From a checkpoint of a small image classifier.
Model: 24-pixel images, arch vit, norm layernorm, moe top_k, width 192.
Training: adamw at rate 0.0015, 6100 steps, held-out accuracy 92%.
Data: trained on rendered scenes of toy objects such as cars, trees, mugs and chairs, 16.0 epochs.
Rows from block 8 of a small image classifier, named by matrix and row number. Rows with one number within an expert belong to one neuron, the router's apart. Each number is 128 + 32 x the weight over its row's rms, rounded and kept within 0 to 255. All counts start at 0. Numbers have three digits each.
Before each expert's rows are labels from the 100 images, of 14848, where the router gives the expert most weight on average: "top examples" is what is common among them. Only what is clearly more common there than usual is listed. The data: rendered scenes of toy objects such as cars, trees, mugs and chairs. In brackets: how many of the 100.
# router: router (model.blocks.8.mlp.router.weight, 8x192), inputs 96-191
# up: expert up (model.blocks.8.mlp.up, 8x384x192), inputs 96-191
# down: expert down (model.blocks.8.mlp.down, 8x192x384, transposed), outputs 96-191

# expert 7
top examples: white object (79); its colour: white (78)
router.7:078150140120141076153075110081108119188176152174097077092119119122166123140134081172194109038099112142181139142097116123119123139138164124148158139101073121150081142137134129174076108174090114082156081135139112190196184129107116139126141113064123186092152095132138171136125136130118092167
up.3:085182060184083176131119150151106139132159141099214166088129100128148183148072132101116095139142082139108076056157153163135131092106107146107124111196174134100111183088171102148107118108097177078086163123053139148151153158094134125074115134128180158201090104103075067137131135075151145129
down.3:142135106159106126134178199085119121103163151129123139143153180130080092121104114121094113171138155128086137146145132111208153127118087103128109121184105172128106089183132085160101101109145061117119128175049151131099125155159077078097116182159166155088127136189106124155109188109095074125
up.4:107082120132150141074089151148153171141138162126133104145189102138106146109161152102148140153126078151144151107146157115109144139099144122126051139151165150172141074131194159119077141154117096124135217118155076117128137113128063180137068131103066120128145112109171125175181121148111130151
down.4:091135057151137172189159116141111119173070125139132186172150159127128078153140142136149162097080091131198177104109164160135094097115122149136088154072194064124133133146155057124101172164114192192090079139137149134121139086114133122100116087127085114086167126164135174114154151139117110180
up.5:122110145055135096154148148157163132124143089071139094124151156077144098148113133160181211086184143127099114136139120095147152148180167115150140104133171070107132134125091161088106109124110113084189094120137133148148139142096174189142105157155089082158137109097148139098086087157135081098
down.5:095097185128108066121096140151162116123153105168073077134092082086158170119171070096137131148153148138169053114092092107096129147128186121177133146125126164120095095123111137149147090140148107051106137123159104148170125123113137164170119155162111184168110062084138092141120122132145137133
up.6:103113072113047169112095143156191048104138138146154118101105123110139107088098103090111149153159159175109140120146177130133116132087129077160076178136124189119118085147186125173086108154137181078137159144110147167142145124112099173066102150127145128139135099082104093134161129122170106119
down.6:113082078169132130172079140090133064142161125132138144207099187111124103143133128103181116137148119233135153122160152135159119128112126165178137217136135128108128052112135083179108129165116168122143117121086142174110091118093113112104088165122122112097129142082145119148109129080146109122
up.7:153119152140088125115150171122133119075130147149122142123155130185099113099102137172193137127086113133124073154132159114140108143134178139108119076107105179135150047118133117121136139133178183186146129141160124132057150139141153205105130133067077108117163131058120092174153062111121179075
down.7:146144116136115166139112099120125158123117155137120149084099161139146170119130096142155140088109108092134149140114166109101093091173118139156166136136148068136134240087118120101152156161042093109105133156097108060103136198120118124142106110128185164147138082128109130055095212096109120148
up.8:135101081148139129124121105121118125107180069094142025098110119104137167127152115121200087137133121128152126070124097124106128124151159132119122146128132120136132157124110121137157144129106158065148107049113125156132118076068155107114148134107120108157132093091175138155074101110170181155
down.8:139199129148105183076143099124128101115144167063150060111093089111128063118081157109112101141121131109066057171135132153164197144097122091079128126146119230149147107159113114128129102128144093125115128176136091100083151099124101153133121113100138081132158153151124094127154135137131159148
up.9:107141132105119146174060172149101164142176133141204094118154129109145166152132150157135173101145119160107183174168141140068167116155125174134149206138106064087159173035099135128095110098108143110105080142121135163155160118105123090164157095185157151118123150130124074110117136129144085071
down.9:105101167156136129105211117175155128145156174123088090080096127059176121067150094104124128138151116068139069130101074133102108147119191041101136115163123205124086109160151143131107078104107095072144103156142108127174173119090202162147107116148153165154113066125110077141124106138132139151

# expert 2
top examples: count: three (65); black object (37)
router.2:164118142131103164133102151129095163088132104102125126193164144096076145126129139123130131170107126125134128123130131081113132129152097081111082206151122120142143111106106134148153192136125133115142166126080094116094107149143161119144132153159167131136185053140127169158122149117154152194
up.3:191202132132062174167098129117140122119060082069149170111114126114161111058088149093229179131079138175126184200137149156071138160141102070126084151138137129128113119160093123105147132113131137196146082144126098103105136168112166118156093149134131147172123082118114136100118142087151133151
down.3:172155162141150136101146129153104215093100067084092126157141154126166104043187130107066112171163157137090097133157114121157171122144132135123139146127142183129164172136087117099107154129138062143087135161143080109077085190139103088219150133162110128182076145106114130137124218111145141159
up.4:130115168125148140126139053144094130148070149168145129127159108101066141119141123144113119099131145122128143116169169118099090136154165112117103142064192083099147148112060124114129144167173125104131102113149068138113133060111116099162174111134074145114208194093191172186174166190147130165
down.4:099092171084165105128131122136091163138186130136156136099083081136145151098137105113153132155201169088071109116051149183136121098116118096180131122172146114107080187105222157132095142131096065069128162109113075105152154135113173167094128132148123145096100151157091078083168127110127140075
up.5:092152141148105152125149118133158141132169112131157081110136100101131155113142150220181138103075121150118056189159109105065171120153148142049158129106102122163082107103112160137135134070106157125119087127120063129155139135072183179125152137112125128133156163082124110151132117085199133113
down.5:077104109092122121095161170156128168125144160132114126130142129149144136094165100156104133163136097116186147093103138093111101099050158117154095104112119117144195149154183085147093076150111102081129133081087125144161173147148172067166162104162074160144111080141152160158173180170127064130
up.6:125166115121064182107083097122157103109085136087164153092094163114150142116126153162150131133124176182136105160194100118086149111138132110105119107093142108110116141121114124071122139053142164178124095074124128114129164084036110149099122181095111119111121149121125111128162100089110135127
down.6:068148155155175181064144153154157158138150137121152133127190124157154116190163154181129127093147102130126124102081127100096135056077162141151142092155119125112141164139149156112098110126104134105121110105066098150161172128100207108136192093142132076070112161170135120092176214163171079136
up.7:145111166102106204120102089087111100123154127105196119069117104142152139039109144159128143088113149117075126199117098059087116112095174110071122142112072118130112132123170130131082131055141130081175122100130148139187138135076159168108107113094148191117131102088098116095132088125176131056
down.7:100106148171117150115085119142140089107184147129091091087109160090123136159125061125134117152144154121177136143050138068101097163137138102166155088113116144138106132108184107108095130197085145088160125113112098130149169137087140156161140126192096176109114118166144143144148195119109121136
up.8:058120152161120166147115076166093109147139143156164131100118105083103139136101104148120105128148152126116110129157165100121094149139155105094116170109143125081122112094156091124124151144105100051183147084104067175149178078081114121119170099138130113117218143108187184195171158095139142125
down.8:088089154120144103152137156179091159146116187210149136063124074107131183119142087113104153102195100056132129107086128126131057070131183147151131092166116098084088166082206163126135119132076101095153170109123112101148132157083133118110144157132133126111074125158152117070126139136121134058
up.9:152159109139155136077100145080080174063165131099146126111180169090123178060159115075142155133119107119127179102147081129096183090122134062073104184143097101158122176146105138109167090070118134109118160121124055106132138143074199118086112137148105107147073114135074144141105127080166149136
down.9:125127154115156093078158114145141120167149165113114098141088134104095119104184127153073113168157088095099093140124144174195167128075126139148103135171135123167159142178151113142123145181158078114164159125142068112108117119185055105203095119131098086119099184103150173135104132129162140111

# expert 4
top examples: light from the right (87); black object (39); its colour: black (31)
router.4:162144115152102193149130131158113167127080137094113160170166192109073145150122166137133147131121141126134099121141118083121130103118106051114068154144155141129120141128139138114146180128152132123114139122085102096065105154122143119145126161146178150170163073145130139157119140096140167182
up.3:083171130143117181114111065155183094151089193126208131113142116070105115123140121151106152124080197092125113160164114137095142104102172122098102166088098143108120104162141142147091121105158108152195119078161100133161173030067148153095163110102093076093155176092125143161192135107139130095
down.3:105195155173088112108155143099127122132125072132087115099116150147078117091128109114041195140126114115128138186140116093109177149084097109120153107138156124156137097209180098075132115140130061151151116124175098070119120123147138159145072124145143144119135145151098147126119133084108147100
up.4:057155089150108109147091128133068119124118122152143133143127128118101173135166122165195126131148123124163070096150112171117144141133104136152073155139177124145152154151159083167130074103122131125091163100094120164149097123102116161072108174153138099121145124089121154108201055103143145068
down.4:079120131140174086074157108169150163141198145125109086048155066090105118074158082125159139138162160126174125119096140122124129118098165153103087117117131140170149138111171082122142109174127117079162088129129090072168169070041116119114141154137073119119134141128184106122156163157097188138
up.5:070155121129156089114127132163124120169129138157152135103109129176129115154091135160154133077106148153084138128117149184132147164130152158094162094122143096132121159167122094110094081146149116145197149109116012139119114101070167144102157125126121129146110223083173187113159129125140078070
down.5:078097086142093114075073138144121149121189135205143094127148181138116167131138140108100115140124120175144116075158155162052132162094111172135148156140102164148199175089132137156142117168116167058154156126086101149106192133156099080115145145124121130128134086102163137162097136117125120113
up.6:086136172133111164154081078096122109133134144136130076109148143158151137086121126153156097070120155184197158192216110108085132138127121113086127174098068128176081164128120135149117107117123090172130096100123034112145180150089141193115141174102123107141155139050158152121172135101160113127
down.6:075119084121117099184136170145108115162126142196111102117094127138143093138143157135127158132166133127153073118131120097124149163114153191140105121157095158127137110139164073159089097146091144134139149117158138136161155138058141175093129120185141193123108043109145140166142115126095054118
up.7:141117137054111158130096115091152148119154135139145092118161112128106133109154207197178135087093121157177141108144106119093085147154156173104125136119095068197164126114106132113089119084104173123129114076109132159159147116113154163087152144105130083120180120112176142138124056134113089081
down.7:116151157110104099161155165091098187139187084135110105118140099148150127105129138142149138145080158135142185172107137090060167097145116184124189145154144099153177145108143111112104125120108113101143095110105107104181090137082169099072119137119165220099146064120113156132110122075118066085
up.8:118145076164132121191129121140143092133112095112135147149107097117126157146125131149160137135126138129144096139162093147122130118117112100128123138128170091142084107155111101148112145073105143164112088091138077155143064120089135149057096175131086127159151171156111140078173094085152121152
down.8:113069100167199078123153096097112102159171171128073106126115147093075122153197152173172088173097106135174117164133125138130104147170122168103087143133132197157175079119099087179146123167124130103109124151105108127087154097143030114157129196157082135110128179141172110171146172148121155126
up.9:115110129120099116100094110089156082121149144134136082051095142147172165077122136130130080081104121130148133120122099165043113163148182122116136135123083094162126164110108105139120107131084197119127086105179123136212113120114146210102115120109126145113125096098125124112115098109126096138
down.9:091108107083151116113139147129106137122172179122124059124113068127163103110172064172162154141106113076156127134080116176075112127087152158102119148102122102175181092133163145133142120151120114096141151159144138129159123080126167135090096099104093147139116101128138157097170137150167154099

# expert 5
top examples: orange object (88); its colour: orange (77); count: three (64); light from behind the scene (58)
router.5:170045119188157118127123120163171105142116048092155100159127119150104126142121134099126175147145082161072176120120115123127141158068091124136169128149162104143127149117147205121137114161159155166111172155157133106084126132187119168163058096099110071155097124130092073097106103144125142107
up.3:180120086122182133134038164102122125103140170098119124155162182093160096165159193131227099106142181130127146095108111071115135100147110137085124179129132148204213187150147115134075180120117174111133105105089137108112141125072159130127137154128131137127159094075101096085139167134081114153
down.3:190129123130140079159147155182149112166077115082088158121167141104138072158136104167150142105134117083140144126087129174091098152141118145192198124146155098106158161143116122125133116157136144149110066124100186094164098184195142050104116085101130143118133119162132146073085129154109087115
up.4:098115114086139150116095126083124170087161126091157066145177180130103166128181135106147136125101090157191209146189144150077121136132168163135135177107146094154183119116116102152136136155115150072171138098080089124156137151079122109078119132096085134103135119077136121104156112098132135094
down.4:166140174116129140172117143134120151104138156121079178134131095124145107131168104111144098180162211090090159122131116146098095144114139122168131073153088069111121138115182148121163087094123101113103181096074141167098062156140098055146105199111112124151076108134156164108140112106127127104
up.5:096129123156088173154122090138118127135161133098169087109191116090131121135160153155130111137124197119107148161202169093093170087123131093084124170131123151130133143111137135129062172130105119074135097103101096157152144096102159112128153135131157156088171150156151125114155179114142054131
down.5:184183239106147131118130111197208127105062093111127161153146110092154068093148084128122137144116175081099085138124088138094160122111146132136159130092140134105131137140113144169074158103179117146105122131147197131106064163115149120178127115092104145115148158118087124111141161103176161153
up.6:131127149151118138177107137077145131162207156143140127096114138147124186129172132146166124114139094108197178160121160144060090136205170091120137173112115057104128124043115139181189118108138170017149111110114135155092194174112085159117152136078081130120147122108131111133128113131147193133
down.6:125054120134184090181121109191139144151173116087087139096115155085145063168181100108154096156210173142107125125120116161114111127115174135184148096197136088105098164117152135153125121134100162104128167070075135163147109123101139045105120181140128118153093090145141130117146130127124115103
up.7:135151123147118163162100161191124162121101088102134175134179185120089122144154160170187112079133108201145146134181122109048112101167152161092117133099137077143166121094108105091137192072139148124119117083062119106054154163087155093122165126135109098163172153106199186113099163097122132115
down.7:140141101154082192133135142082127091117141158141075123116153139098103089114119134132133085112115099140115098152179120078147124132126119133109100104163106138142139099143127111135153134141066176110135124137058141155144137175153119110050165167162201153146170120150155140142115109084156097137
up.8:155171169169122169147148097135185099126175138080145090112137124105099129167107194134133094107143086068105114136141135127114128093093133128131145143128145105120084139108093133139147162147132184121035114109124105151089087176105155201130094144100072123113185166105118120084107099047134141102
down.8:108109154148134163083162179137137145163184173126104085077115140128132080148153112102146159128113114049092113121105146203111119138102106126106157112175113128162169152134131169099128154132124130111165143171090096158125146119136217102065174087095135073209109161163124136136152117118136137108
up.9:088084078133144148145099128158176153081119141080107117151180150132098167126141113158167125138151176130113197095167080135078131145145136188143119153117060110141223063067140148132133104147154165142092194078143188158137139076114104145097139153105092101109133140106175134124161115106112129081
down.9:122095156103124095162140202108112145111134070155133106104102104122097137144091100122107181129152190153133153107096122073090085187128124091185175091072160094149117162077181176094120128129099117132117122159127146168124137169165110124155097115146129129094081164170100174113098065157065107133